{"encoder_arch": "mobilenet_v2", "model": "audio captioner", "dataset": "songs of 200 made-up bird species, synthesised, often over outdoor noise", "train_examples": 39062, "time_shift_ms": 100, "n_mels": 80, "hop_length": 160, "input": "mfcc", "spec_augment": true, "win_length": 400, "tokenizer": "word", "vocab_size": 50, "encoder_norm": "batchnorm", "encoder_activation": "relu", "encoder_channel_attention": "se", "encoder_depths": [2, 2, 3, 2], "encoder_kernel_size": 5, "encoder_stem": "single", "encoder_expansion": 4, "encoder_widths": [192, 192, 192, 192], "fusion": "cross_attention", "label_smoothing": 0.05, "decoder_width": 192, "decoder_layers": 7, "decoder_norm": "layernorm_no_bias", "decoder_norm_position": "pre", "decoder_activation": "relu", "decoder_mlp_ratio": 4, "decoder_head_dim": 32, "decoder_fused_qkv": false, "decoder_bias": "none", "decoder_qk_norm": false, "decoder_parallel_block": true, "decoder_inner_norm": false, "decoder_positions": "rope", "decoder_cross_attention_every": 1, "decoder_tie_embeddings": false, "init": "trunc_normal_002", "residual_init": "none", "optimizer": "normuon", "muon_scale": "original", "lr": 0.038, "momentum": 0.95, "nesterov": true, "orthogonalizer": "newton_schulz_5", "adamw_lr_other_params": 0.00097, "steps": 6300, "batch_size": 64, "epochs": 10.3, "lr_schedule": "linear", "final_lr_fraction": 0.01, "warmup_steps": 120, "weight_decay": 0.04, "adamw_weight_decay_other_params": 0}
Rows from block 4 of the text decoder, named by matrix and row number. Rows with one number belong to one attention dimension. Each number is 128 + 24 x the weight over its row's rms, rounded and kept within 0 to 255. All counts start at 0. Numbers have three digits each. After the name is the row's rms in percent of the matrix's.
# q: cross-attention query (decoder.blocks.4.cross_attn.q.weight, 192x192), inputs 0-191
# k: cross-attention key (decoder.blocks.4.cross_attn.k.weight, 192x768), inputs 0-191
q.81 088:114120140098166152113127127134133112119090154126113114144114141092105131097180167144126098078206099121110126078125141132187144092149115113159151136163136130113175152125176113120100089135092120139104104100059141152121114108108136139105087132143151152145117104125133123143134117137126115160157120142122155162113114109153106102125163111126135139091161158082155137094154139134124161076097130102166122129120129127114143113123145097126110127124127134110157125116121112136098167120142114125114103177119123098126138150169100146164161113117204127114108152139093115136132136159130143128
k.81 094:135150180122143133130121053144140108083112125099130172093142150139143122126165126134124138105085128132136150088132085113119150082141105144153136127154166074128141136137160156168141125113174090127103110110126151093139113090107079079107103151091131125117084210107185053137085115145091100157143137125114098130131132076128136135122137155176105131120146111120151119136101166101110146116148165140157088102133120166128136142120128115100145147127169125164120160111112129138120111157098129115174110141129133125124121088139136164134101138143095101105141157098135112117157106161112109106
q.82 100:150118138148105101113100111134135130114134089144098124155070138117078104156153143160110128137118156111080153127116085133114121117100111096116115117125113107144137126143099109087117146165140162127108119091120096106116116120166129120120137153139141120159121154082141144121120125161131139120105118096110124151110149128124120137119130107116127109135160121100157138147139185127111144134154168082169167144151120149117128077124151122144163122149116181152116136165129124167129148088173087135149177135158084191169105131152130120182122071076120083121144138144126124156111160131119131104
k.82 098:146128143145125131146131168075138093138132161165155126170074114130116092141158119128099105121128182150132146078102114116150112101135125115160102117137136129103111126144139136110119141146111132110098106087144108140151143105137119160126116089125122111140117141135153133103152139113085105136139086163163095136116129134105122141161066159104137140097113154125127138120136172127129143094130117079133148107154155131134147152126110198122125141089133130185135109108148154141087135082138121171076091134128115112153137127140118150143123146142084108092104125133138102116150152140147120090
q.83 107:152108103073105099169135142135110095101113074109136131116143171110133145165157133153094116144123136124107137100143125103114105150115132145101100144162122084103149147149138114110104127109111147131119158092100103116115133099079143172151127160177106108159092095168122139167138127151091110072136084120151142081130106138152103120106130117132092173168151130159116119132148155114121069128122087099167117133128125113167162142167158165129121085129109134141114113114142124151157137139144131174140125120111138141171126111138140105147092134134134146156127126150144160187122106136138121106
k.83 106:146106124136106165136147139107183157141140145146140119140103098111175124104123112114136144142153156121150127096127113147110127108104112085101167117111152137127110130099106145095125141127112154132097182133148159119127110145142166126168161103109166128153144138115120160156132143135129134176078113147125115131122134134132121143124125111121127163129119118141148160128111088136101096095121092055100092089102156134133106108134116128091116107129089086149108102142125121078114107145141116090138100128120086105162122153143110164122146093083094107139114122114125105141162122134171100127
q.84 101:114158100141120143123120104174105138161144121106098146156142153130119176141100173111136125136088129100107127112136109128104146103123164134177097080113120120120110138090113172111103120170159106141176137169144134105094119154122116150162147172136062156128109101105097134120139126099166104168108141090123122121143120132147098136156105143142115148106159098088123123104088116081117131158135112109148126114133152122090159088162155157139137128103109139106157134106139131145091162132135113127139168143138153092087111152136135133149180117079164126140127147137117122108146124153068136149
k.84 104:136142145117133121118110140140092122110099108137165123110146142132128138185146114112131148120106119132171113112156148104096133114124155116164141118125090097149108126186106137132139111125138106116074126081132162145129108104056123141130110089091135142109156181145171172141133103093125116110130124135100163082123145115093119093173150118110130095116161086125101108134072153139116156104137113104116133144118133154111089136121141167157129117142134108083131087086111113087117140141104133129103120128112139136147126153159112128126116150166164106147124109118113140133123088125120123095
q.85 090:116076169132119133143137135169151161116122138144173126134114123179120132151120162122109119146151145125119122112111125116100121100097116126129163122144106118073153123105153084142146137088085113137160135143103150128099144147158128102152119085158127172088108116169109092120132152128153153120117133146118098151101127103150150102127120125147089115097101172123126090123120100139179132156131112091151076153179151147125121114149116144131129134128128136128168175154140155141130132090108190132082104134106099080141123114144119108156129149140161176091134118102100135109090125082144118151
k.85 097:131154174135131102125126158182146109154128119136087117164110106086138106104113129112175131137112122145137157162138152113166111146150069155131158112126125127125148141069158126085144151078140106088107148130172167134143097146131113092168165121115131110133141118129138099143144157122141150163112162120081129095141106116131145114116122114182125146130137118129150107100162093136081148125133077076144162145105118131146122149141138088167150145103147096085117123109151148100091157147089144148124146099061129164142125108105115114160098183109118113100130101111134135114161141155141162145
q.86 099:114119105145166126159080096113125147150150157149133148141145162141159114114092111107135130084137140115128101127099126142094137148109150150150176113119097154156154124101075139160117118107098175167122111134158154112120127139147137122106114151111093159178110132102108092105061084094095123163138150102141135147089146143125119108105128099126105137125141089154085143136099159129145151146162144154160118172135122110132147097167108145110137137153146092186164118147131078166086130124144132105168103123127160119124127116098126089109162103140116158142137104150132118123159107115120122126
k.86 098:105116140138114126124115175186149092130143088185150153137128132146083150154133123142114133102147113129133141147113110164117158098101144143125133146128139127112170122169135068143126115124107172130115139185131160125144146172132090108119126166139135139139144117059145123132151091145137120121122157117120135090146158116085091126099119132091147120134097107133130141128176169136172170091145102127119182163134125146132132128139125138161146185131096111094117132169128162141171125122127087107157129098111163110124142148113110164116162085137167120140153128109123096154101161072110153134
q.87 104:108120141088150121113150124139148171153151124124116145147153101105174140124116136104145138128098135118110137122163131168174073077140113096111124144135140133111147104130136113107111106120123167132162139115129140177121084097162111109131105133101158124165144126094071157123109103134133080114150126120094136123144127135117140181140151138100182117142136179136102118148163121127110172110077119075168084116140144176137106141136153133125100142126132141110121121143108123160162091142129123130142147084146123194090110132089132114106121128154114125106163145130128079166098108112109115143
k.87 101:144129100134141140134109110122093126180091124119124124170118104124176089076090093100062106128051092102138155103117107126175108060077160118142152125093131091089123148133134148127087130140147134081093086131145198149129133155134104123089113155135114147116120127149141116068111091108098152076116124149120118112156116090154107109188117130085139147117101126118104126142115151124099148173109126123102141114100130136099118146097105100122123135114169166099111118083100119082127157085156132151117163129136149140113099154101123102081125116123140156095115136098156094195146143125133099142
q.88 094:116154133104119162149143194102127134125128088133108137095144141119166112131140087144137123162127134134134118134133130116123144142093075136112123108117134150165113134192107134140134161142098110110129145152123070150162177128153109125099120095100156101116146121159100131115124145139147132124122112129144129133154116132113128119108130103155141139117122086126107099135163169152095090101150140102119163105140142115100140128078130175137133134120165160149138166137147129103139114083110139099097139172080162109111122091125130134126105183108081147107154156077124124178082154140122082165
k.88 099:097146163133112167133147182122135123170136146111103092135070134129142121137143133104096111115127107144132131140150119150106139151161161117161108121141079115134134127099104116106106140124177147131166148154129169084113138145089099169144131139127151097106125072132143137101114108123125127200110113111106152135129127132161094124091086145111113111133147152112126151132168160144127115145105130182094140107182151139113124122112129134115158078138067140133125125140123115109075135119086128118106176157131113152115107123175130156118097142103101169151124125155122130116093120136134182116
q.89 110:111191118127128126115144144173144157114131118143104129123133127121133137142125172129076079117131164111165080146129136119136162148112165109165141126141108092088115164175155110168112121137135145088105168126173122137086115098159127142109135140123130137130095162150111140180133150129137109121167147129153140161147139116164136148108119113116126157109117098167089135144077098140112159116150092088108134108131179137110123097126119095160101121073118123101130141159151124121137116120152143119109082086124097081144083122132130129171090125117121127112146138133125139101061135133149140122
k.89 102:098157078133152123136127175187159085149157156151117147087089127097081151096133130123140093115181111124130142132111146101108079115131132102127131134128123138078138145113147124141123089151161120124125168159119120143143156134143099119155125142123091134087122148110106105156138169116107162102094118118152081139114121108133117120140162156170118118086147091152124131118129077100090160150102135098137136159106121125135134148151104144127130119130136071131109132115136135144118147132166132108175135130086118098118153152087046102110141187080139147126091101133140173090120105110111142167
q.90 087:131162096125114148108154151122110107087118125119132125108157101133135163120111195120060106156128138103127119138138127128116097115156121113152088154089135126145164104136149106119171112132127132097154159168145111126150146152137086113088171147158165109125146140171130138137112119172072154137150123118119124139126115131136148114132130123142119146131102153118165106126124118132154130141077132104124126102131175130080124125151120109135088111120109089171125191117155131076139116122110107107116106148076128133135121163130112171121105148126095127160107166174125116081159136160111076147
k.90 099:106129119125137144107093099209099123150119121106066165095139103061127126100128098126101115130164121085107105110173110111089174126112111121135146132126107099109084117124139106132142134154139085121123131087078122123118115143105131121126080120135090117127110129161133150113131139127129133128122174111112149128133155115116127166137113110160085089133118124103106095135105134131156148094152112229117117113099159110123162098153119087121176148172141143151142127173130133153135093126146127092138103103106152155108130101170135130108166125150157135093103136106131169120096125141089143132
q.91 105:129097088142102110127115109094140108134093112122095140139150142132127145102103161110092119171138117147112146130154119141087103145139116147068133106110131133151136172084144141101167146168131107138149094159123124168123141137145082094132114139124155167150115117149126106130178092107167141122153160116143134094118097147141145124101094111099154125153139140117118145147119143124147168127127122095130119154072127128072166087081118144113154132172153164113122165089167159136154134155171137131119123163111157098077136153115115127142149112132118101077139144111129128130081168136102121133
k.91 104:103102125139105099134118075140138119147114154134149081133097143132114120170130087144097179158074116098124113105119157137112097185122130141139140154122159123104110101158137097121157131134138193129152160091116141122117147139129104140178133124133156181142130144106164124133119167097148127088163089136099201126139147153080120130139147141110121156156133138142148153138181099141116128126125143154129102153143150139098147144128093130089143130111160167113141124102137113132099156206168167123143116128138166173153110143115136085136150145147121090078126122152134131146098107145152109137
q.92 091:141138138156120110155133141126088066146127116124094104115172088141136136138127140126156142089106127106127129135185129113129098112110155109093159101111122148087148150136123138164127126159133117129131123191107124109084117093109158148107145125167129148105125101163179163097161157125085162149112170125144118085126123147119115119174120130131124156120141144107148136122131124136162099110163137100092091059119106102157102140111136143107151145121148110168158126126091125135138126109113105150131144118087139142134162151077114110105110127150104124098124108150080141173134173166115156139
k.92 100:121125120145130127114113115100141103104105134153108116137106147137143128124119122127129127155126139119125109119147104179137113142138099136100120104149151098095090130100106144166166136160097131159137161115182154112097114132107164135155091127113109130099125130132146125074144118146120081126130144144118148165123129111107165158174094150147121091127091090133137116141107113116179153160125115144106157156144098113123104111082122113143108120148126097149113131116136115143137113125102143139125088111120133136106118139137139109093148054132116066139118116122134122138130132117121079133
q.93 098:119117147086142142164083125118084147123151169127142088138126096163146141069117123125112118162162114156111084119140172120116097133154136131151042089118130112155088140117102117176159125126123143100158135106092140110144139111136146149150118115120143140135171124107158130138148125148175107180141129123114148090151098108074113106124106135163148116131135102137152181133101131155155146138107141164132169148126117125120129100135120132126127116171090108081083126126106164123146104135127139082149123130093182119130149130109122085142155117123155149118142109097123125110124137142112150158
k.93 099:168120137135081149117128121131070123129184116194108100137139170182118188148146161117087142178142115133177134144143113147116148177092084142132095153147127136126114131163124112124146135096091121136136113155142145140126133131127141114112157153130163110149142150106108080127137121091160120107150058094079111177147159109127132125146168131128110127128139160135118105159144143085139156132114142133126133164170158142133100147142153128153157158116162119117124119135136168129128141112114101151166145127138190150122123118103092133125075116123081181152130173148146061119126152112091112148
q.94 106:148119123143142146102106153138156067141141130137153096155114123164147160131144109108117084150131138135148101162145144123110126143094130107132109160115123178113120153137131114094133115092135128135154075124130134171108139108117122113119153108151112179134141112117092108133069089122130143116135106138144089067096153135141097200124158132087133134150131126122102140109126120151144157073128139099104130109142126154123121126169149159118106149155143129115180110137120151113096179148111090163110151086117119116151149134138116106088122111144126192158143108129143150149118099139102069147
k.94 099:164122170122129118133142089128145092073112099106139167074099125150129127102141109118151093117167109127134152090143127082136126149070118128143134081127121122113114154136122118114122145089111143133149138166142128145078148114075140135109105124124119101100127150107088126128125103088139125112134113166105143065135153116147137108111148127098107116124147133144078112121155123141135134109145118147151121133099092143122181149116142116123114127145141140135114067118134091162134098089134116171118129129119152114117130135144123177149109101115157081138122127128111099119120098157161137162
q.95 107:150149133133113182118153117151133174092094125145166138125099127171139104154140098114124124119178118106120120168091111181144130109128125158132153125133122104139123147141118088142130132185093086118140125141179084076123077146143145093108093110135109113154134147122126112105112106103111154156162137146168121135092163109097129161134165161108123104114158110130129068154122109160135147116157149147118126129171079133097130128093116120156115167126158124112102107159134080132118102103099105127131116136139139117135153116157156119144130125161179121089131133098129136129108082144103145138
k.95 107:119115138123117123163121161166112156129123103085148113156137144163105080159118149135150125102142102131140132144093137131118161106156141157147159124135098159103135135131135122117102153109140125125158088159099159122084128103164100108162077142126120113125114122110116157143110108154146109115144161138100126133101110137115169138102093141164129137107134121106170099154120097120131148087140155104149152128132096138101127131131169109131130103115159097110096151096144144089121098166164133116149115131153151090143139146129158157122115073160125085111095157087112115122167167150148149157
q.96 099:126120118169125130095136166143118149121133137149159103149127165108125119100177160098126067126082106100132116132132120134121133089097122113186149105110134119109151134136133132080102079103106141138103134130185141131109101106117139080099158128150148117151105117112153129144146123112102151145138124121091115139151150119122160104154072106143125111124151118154156167126134130115123152104151108091148120122095127132120138125118123082135110166120156107123155142118179103175184124117130055151144134085130139132118130147116114115114177163074111126170153135156111138103164125148166152127
k.96 101:125121144159140145155147169088114171089064126130171134138145137130167074130111124119128101118111134078126144115175145118133138124075113138160050142169129132119138094117138125090119119125103120092110116113090074129135109075112156164125104170151140176105115104118166077136141114129109158116152106126135080098146130121110147153169133124108109126123106138090133091130156110155117117119129139113080097115125171101125142126110162103082110130149119126086116124090136130145160136122143105134119122154110109097108112110126154146146160106115102117182151150089137131132091138103132146086
q.97 105:113146097142129138108092150159136124120106126130110170111149156158140089129145166112121120138121092094120118111182127119147160092143101164129164151108130116101148126132090113098176104128146165139098133113099122153110129131130107126117143128112119115113120143136166160148135109108111164135137120082135160137132113108101134146132107147079128167159155149086129150112146127122106151099117107134097124089062102138143177109136134116125130138117144103098148098141162127145200112155120127078114138107175060197151120113115170102166093139165128111120131143154142131133120113105113125151
k.97 102:113111155124147133150111129159081136060131139123129157134107168164189142100142113147139153124094141152133120166136101154136135135118137136136078152122106143130159132101156161147165085163161096129115119153127136116144155151124088129167121143124157146150112120128144135110133139100116141184132107127172112098158140116085127144148156163166118145102139145120142112150145089118128140130107135135124148147173133117141096135137101080099146114171125164132114112110145127132147150101149140162080156136141099116129129142111143125145134117161105145067124154106124170116168121129144142114
q.98 097:143115097146146134123140104130127133164129112159108136089145097119107111153106146166132118126140130139176110115120121091120132106152127093119126123157136146131104113134068152119108079155152161108153088155121118119156108148102154133163133092093149141155110117133131110097096116124140121109076130126107126142174135119143130177099143086131140088112144132148149136104130174120162092124062193134148126126139147159170156174163152160102115109130112118161076168141138115106118086099152114138143134142156118116161123136112136154155129146139132123119080155138094085161106167111110111108
k.98 100:112127149140131161129140136078107135122154096108116147137167088115114088108158127110169114134120135124081134124152073122137111156085109142136179120143097098159155109141157136110139114125092138130155090137109082123183101128074077104116171149174134116125163160150126155127091112170098122160168171133131124156147116098136107127105169084136142117094138149140118146106127104113089078086121131151142160128112162155112099104141141133107109165123120090081151109131107109126075132167154129110155102129154201150137144113160115066150171126114108157108109153136166149107164116114138155125
q.99 093:116098134106160123130128128152132120117111141142118156121155088113155124114123128180136089173152125141202153189148118120184157129121137120110099120083116102145116123124113147117155146132127114121125128102143083134126142131107129098165091128115140167128073115162156124126132130097107123081083112133117167121108131173170114135087127160153104109111097172116169120152109092105096114134128094186150127101153134112095119110141141133161149145129108175111142168105099136093137129102141116072126131125139145110164132127099132135130088130149155099162091140143116124107130146125132120168
k.99 099:138121099109161097112116159098138129111137146147144122110115126084139166092107106129145167127128110086143120143158097115115130137147149117126112092102117128106144130124100113116157086111151103119111149120138149150111128088118093127142144092141156111111133180141112154109152113091105122132152159136130149169127151112123114184111158119123158132138106115115154153126157140140137120097158100099135111140143142127126105096100116097104151101167108096152109121048155086112101116124098152081130053157103152162118130179170090117116196132180139121087156137136133181119141112147160114151
q.100 099:125110156078134118173129097165129121148085094130154155132115149133118108145115107195136121160110126146148123116115093101155115117168195089108130126135077157153094090117120139120153127122101127148120137121125115106115140105119118169141123113150140121153184087134116144129122149117156120111176124126140146140112122141123111142124152147138096150116151127162101138113111130112100111154101148148174204163094081138148132120144142123140134126098131188100100082156127052110102110109127176120144102114121091156151130111138118130118136109107138131149092113137128104102153116150125147145
k.100 103:128136159116116146114110116101159136097132107112092156099097125129159164140145152138167126109138094121134121140118122139127150098126142114137164134123094133127150140128133109143112142128107130157124076175144127109106157100140120124141084112122080081123120117158147098117096155170160107171131144138118096082164089120162096152108136091158118134138156163117133135167122088128105149114113140153157107143097078116134110121109142095163129115203108078134143175142126138166120112121123156120096151145127054138152136106114145100071143129136134115147147128130132114135158094130120168132
q.101 085:148109133136178125089167156096123130111117122107150100169156121117137124140136122158165172173126149117140156131161114082118095122128139134109098138125125112128124108180138121139114140142186125142098150120145179129130132147118155102101123094131161104081154124122135148146123097164142140173111150061114084155126118121141113153121108156147117176123161139086087125127137137123130151130105150101121120131104119109148070180113128075132102127165105108101159135131138130135130143149091126085150128086153108125156151111133133125125097076140120089125109106134110113127162127074107165137
k.101 097:131112178127150148113138114145163091091130153090139112162165167096101131109110155118119112102131132126124107112144129163122175146158126071142121128139152129147131107095141100129154113111129158157113139150108113108146113113109160153114156148161114130137140118138114170148175160126077133131130167135115128140124146128121118093119129093073126106148188096126130125131096102151105137157136149150163189146159148138171119139108122132118143125117133109112138078149145128145142139132160112111088097123125068130098126140163111132102137143165171150069155150122141163123185080127106115074
q.102 097:115148113130143088117135148115104167126106125147108115100147097145096163149159165101122111086118167128129113122167118114147167128168139105125168124120161144104144136147100142103106125115146120139130161144100130088148162111144162110124124120125188129125114144107149124119155102142159133094105151142153097123143123094107149140153134130093142150147114133137077146096133143121197130122119115118151134138174171100163090127150140123126136103142126144115161141088063111142132121134164138098122147086099087154119111108149088132150077131159122102150067133135101078155116099125161117092
k.102 097:138123150146131148137178134127174122144064127130166150160133103089116101116103122123120135072108119130080134165100103134105152118137131120143128137146118160117112139137145151164163134159118123174128078166095096139104114124117107103135126149122089100129115104114140098105123119120116111081135107133084114106128152121089114110096089095166151140106112094141129100121158112100126098120126141153144174078146116142123100130141104120124167113142104116132139110160130100144137113155151109119127157133133141130152162162109062087143149143157112084091122137112154113131128096088100118114
q.103 096:166158123166169127123158107115153159130135136132132099144142133145089132178096139090160150109129142151093142130114132088103093146111140107127145149133111159122096145121078133157140145111090092110131112134082135121130150119124133122151148122071148123140107142131119125142119134141162132150085174107095104111109138151150110131147144158123091149100164142136159107144123146104146107127118150141076082162155149142107153087137118103092093113125127133171157123145075112087186107120123100121171158122127133131152134084166104095141130189163143127133089122126096116122141103119156142099
k.103 098:125133115143169138131126100129161061127148093083130134147120141103138127114124132128100154094091134119138151140129103151156129153117109162161092121136080135136151107145124173110132123169143102111161108091125122086135166186145160133119125148122119158153142110133143141125085140144130127138168153139112110107146147160192146140153137132127144152144141121118121160125112117140131091115154121157133148100099108154131112127122155152087112142144146122107146129080147109108096153152117144143156160147115108140117111128133160115135120141130130143088145129136136135123147096113098128106
q.104 091:173168129127137139098143095120130094108119131108108137143147118132096184101158133098149093124091133158127137112135129130139116129141131123163137136150110167121122135121114128123131119115137078139122145133129154143161102121110098157107152126101110149129137177170183079136078134109127120108090078129103151148148122125137150144112087154078119091170150136127109154130115102137130198146095139108138174120150134158116113107127159064098114108146121128115108129102101136086164146163082151115102118147149138120172091136154135149121162120144098101115114119141152149099149156121107119181
k.104 096:117114157140156143142107110134129085147122104149163118135156118164120137153109140103099123126113145101110122115125134140138165112146131097113098142126134119145114117104114141122141134105123139115138130119108098113153091149145088095170131109113130105142167109087086147134156108126149121135125127158124098098130122098142148086104130138109120096140130133148140109150083150116139150112136135115117096104131176179133090120133139092118135115137096115119109090142149076123146100170137118132047170124132119115076145105122182110099185159132090149131137155094115141122151133067108184045
q.105 100:149117119121174156105095144143128110121157115135158080111088141116137131140145131126105170093133095179113127130141107128094096110089160160111114127150093138133119132120134111150131166132099083183129128153129110166133079136149148136177101143137108104111091146118156117130153098148125123142164152143093148082145099101148144129108116140128145123103185165145122148132150110131113150118111130178170093169124132090134138116093100151109116101183112129165136141143108128127098181140114138131094113147126142103146100098144114120145183121124158129062143136106133138134107131097089116116
k.105 100:146120095127100157133136145095110144130105131117097131099130144130121138141140176140110104096137129119105123125113148096132165128144080151117138113070133118161130062121156104108147101090122121111147132128132114167091149161138147152097115117110123131104115141140114094086096144140138184101150133098086128095114141137156123096159091142130121125120145159096119132131093127119148113177150110134145128106148092095157102112101149147135131132090145144160141124117111155131141138153135140133121151090150137107125131078097169087137061081121136138126133144139114107081124103160119136120
q.106 102:149125156167120141100107070131169159098111125132066110168140110120120144136143160088123155093133138117149159092111117136121131144141187108143117122110126123143113120107151157156140111097145097114110153121118145126129092146181097113137115159123120168110119120174120117189141121120120140155105109147119142091112100127106146089115082127112123170151124096125117128115175177112072168137143118124118095113095127099152122109119169119100128114129159142096142093117141155148148128101106116080139158140124108155150094148168152107122136134174159129143118144095147084151127151097145149137
k.106 105:150140131121126113130125165136138106126166175133151144125124147121127148110136125116097129139114129197132108114108123122134136139125096153125099093150149124148152128101111151144102124153143113106118140101158172117112149114114124183153111095118124136092156098134092142121136121128147130125133125122176150115110157112140126133161097179128113092150137103131131165130144082128149108101126120116141177168136138134110117108103124112129128129116133167155106113130136142172106109115131116135123145089128129150159137095154145128114137159124139152110106149120134126128114099084083142136
q.107 102:132067123115132116106125107131102116130153142125106107175164097114175142086137139136150093175122093142132141127110106136141107101138118132145134087146115115125163131095119118128153155149158114085144158097136151139189109134093122126143134144117151134099140110147149094078133128120153135153118097091128113077151120152146122145187148101114172134137116155138148147151129149141126110149128154124147129122115137131129173137156123184129107124166116081155098133120067159114095093113156165074090079169112107107125117152116112147126160118171116116099135143087135136112123156113111127143
k.107 098:106124130102084108122153117107157122114135084110146107132132113169166132132083141124130131168102129104109071099097118147129092159164159121128119116124129141145124143160131154072119079170126098141214148110115137139149100154100130108147182130123160119094154066123123165155124186165119143114112129175133177130102154139152134129138092124126131124146127070135146144161170106124156109101144101123121119153166167134160097130104120127135097166125113140098139131126137123109122148187130151117135155107106123090107128142134096116151134129142100089110156101148146114125146114108142108175
q.108 104:158164095122175078083137155179139142122143117091163131109115101136144127145136112143134118156155129124076149134128125137107098094155101133135151163167113120096127128169160123150114149130130151123111144126141149145103153132128089102071132126160110149140117114092123129086148100108108088137123138169112138179153112144117136156098159138093141139100158145120110115116130130146117113093129120123195114139153096114143140123149097096131115119120151116102122102120134097136158105096191093151137095141113146114126114134088152149107169113109086154122135159099152154134138069151100168148
k.108 101:122136154110145099154114127116202141120161146185088110125145112149086110197127135101162099092104141107120127101139136106143126145123083112129130106132139113152125152163116147150105168118140101103149094204118127125111116123139100126088184113081162118145094138125133074127121132093103109141140138161144083145129081132132123131143131172155130148134141117103132156087073092111109145101129105054144110116123106107149080176084148117143135132114136200109130108116111097110129130182131130086161134147092117131113115159152127134120093164140153068109089132098146106097151122105151103113
q.109 091:138124129148101146139141123145155090093154135114129128127128137151091146144159117151134119087108131096129127164146131131098122123153164128152086149139128156149132123124152130162127122147098089103107184135152123136138121132141155151144106137167093123138151097116114112198089127093115071138124139122084110110150177075130141131146153147110156161118164146118134137125118152130106114120133120118109136176163144099139089119112100075123082092098146126121115144148087130083154111115098108137153162133133138102143123108119115139161049151119138126100153104183105158126121162119169099125
k.109 093:123137128136156124134129113119116136129099129151112137134131142069108106143148149114103171099109115143127139135110114101129176133167121168128124134128096120114137103120139113122109105145125123128161072117124100108115129096172151123074118135125079118123142095117111090144080140121128113101105092089149062138147139134169140129138130142103139132125141100141115133114085176138112094152147125131135168128090088154121124122122150129109137128141130116081133125148082136078126123107114084183099117152153148164120101121116138112148104134064104112141163134156101108106128122141161196100
q.110 101:073114158115146192091146154150152117143158133134140122106131151092106130118148187081124133127131107115144135128135100078164137092165132122179151149122145151103127120162105113092112171111112148099107178146106151127106086101082112110111104135152133107127136139193166140105110098149072121148120112166162153110117140112140154137161167114107138148136095175147137120146129140125091134110089123125117102109085150123125094131136134112104115122155138126116123139174098149148169117123118113090131135111131143122086147148141103160108111118115118103091132115139170151141142146106110123151
k.110 098:125118113140145105124138120138139112146093102099119120138172189105102148145103107134153101102123136127132151157129108131131151096109199150102146125144144137138107142167127187097146100099072117103150137144125108154105091137138099144111155167125120151133136075099103134136129101137129088109119157140174123113138104134146120116086093102106130109106167137145116152156136148087138096160137151152127151194184123151124120106149144092118154151144142113167114158137123191115089156130134106133126160124110130151108127118109136143129149156144147172130170121113113164168156127141185146121
q.111 104:169094140145131130144092119099141118111148136142187104135082117167107118090144132140141120119125121125113116116098124152131140149123140100115122135099145157178121109138147114120145158165129117146099112109106151190175103140126092156096124169155131122143151114102121172087118167130165138124146142105130089110152136106147142111089137127146148098122134141108138157103132146136133075166173128114140116087122113169100100089115152149138121097150080136129168142102121112092127107145113150071142095182077129153134132157145131101099158151113109105123128111101154140113115087166121155115
k.111 105:129128118139130143098131146148147159131142152138130124111100101190103183174160152150148140171130129115142131108122151127178107133199141125132162112131101161103173155123144115177127121112105171142154169116136136104111135116157149124113119159123129139165143125086132124120110153152147123147131067146130120133135130126093146131101103126146125169149126098100102132136127195147139119126133109124118092110146156148162163125128132124114120105159109124105135137128098146114104107158146135192142153121144085140133124172143124147122092147106164189164152100118151122152126122143116128146
q.112 098:155114085131125111105130099133082150153131140102122083108143126164064151149141145121120079112097126082155147107104121115092084157151153107123134165159094141127143148118122154124148127138116137127155125115125136122108179110093146111133126165142150156142126153167155103119110146065119123164086114104084126149161132150103134102139125120142146127083118100126142117183089123192093132144164143122141148156132148120122115134129133150118088114133160104074127162139162128133141129144130133144176171101116128118138106141085115147153128128117122107092156162091127145169093148140125124107
k.112 102:148104115129157164131133163141171162118121119121102150150119101154130089139131137117085111148120147125118129116142111097107114121150089147127116140109082176135152126120116121132082120153143089095125136179105140111126170147142125156134143111149179149109153125130141128099119132128119110126139118090129141095102136130127150108136124183109091117126090152132150174140107117137139084056126137147139106116126076119131122145136103136111121148099117105127109133069128157110105069138137114100104164158110073074116153156102162153170121092114144123137126153112134118105146116123095155104
q.113 100:133159129160120162135145113140117120139129090151177157161122118126105107100123175093136158081095131117162135122156120138099165122124137109129152130128113112160131087164115117151142119120108117159113132127137071067129108149101125140148090116139132129110156125123079155153134135122111119095101129135115110139125131142121103150084163123137110137142112150154110135173156117092134091098093110080161105084147111127125138138067103107129123186118109112119152118176116092108148089153195152124150141137137117122161126099178138109138121150127128096147158141114176147092147143153154106130
k.113 099:145132122142132136119116156146204151066168161112144108108115122147123089118162173133128098087133147131164156109139108151167141112121133128112085133090105116145159128123106123112143100105139117147061139122143106133153123153126108142151137146126142137112147137104112148105138092136163116116117139128134083077145109124158131134118146119134138164145099146173103104113120114147136121112166131117107107117110162150126115136110139185123105111144084166139138119132139139147144152139104115154127136108073158177107137142083088140138139132151141157147098158162149140095158117114169136155
q.114 098:149168095115170132113147095163100134161149123102157124116121144154094111160103124103124141084109143096185072151152113111096122141130149113159155147154112080179127150156126120140101162113144064114146128121155119128088101121115148146140117063145141158121136127104069117125132172190135125141132120153122130146164096113163145185119119159150116134135132130088096099127127125125139148119126123118102141121137133118150103118129119109147134137155111149103099141124124087106118128137110097133135185140157136123158144109116119148152144139178099124145067096130114148134094120096136119131
k.114 099:153115107146137146133118156120149183090155156118109128121133105141139124164129101118172097140110146121104120139133102109096117137144104105129138116147115105100144130131121101108138166108153131121112103149103126136148152159147127138115109119130136136144121207107135132101150110152171079129128178129069116149136134126192111123106129110126135106111107116144161116112135153111160181103166127111109137162144164130154123123109157136108150161097128112157148135143130091135129147157153102137118134133128131173131146108136185119118150089139121109096079138114143130111130108123062123094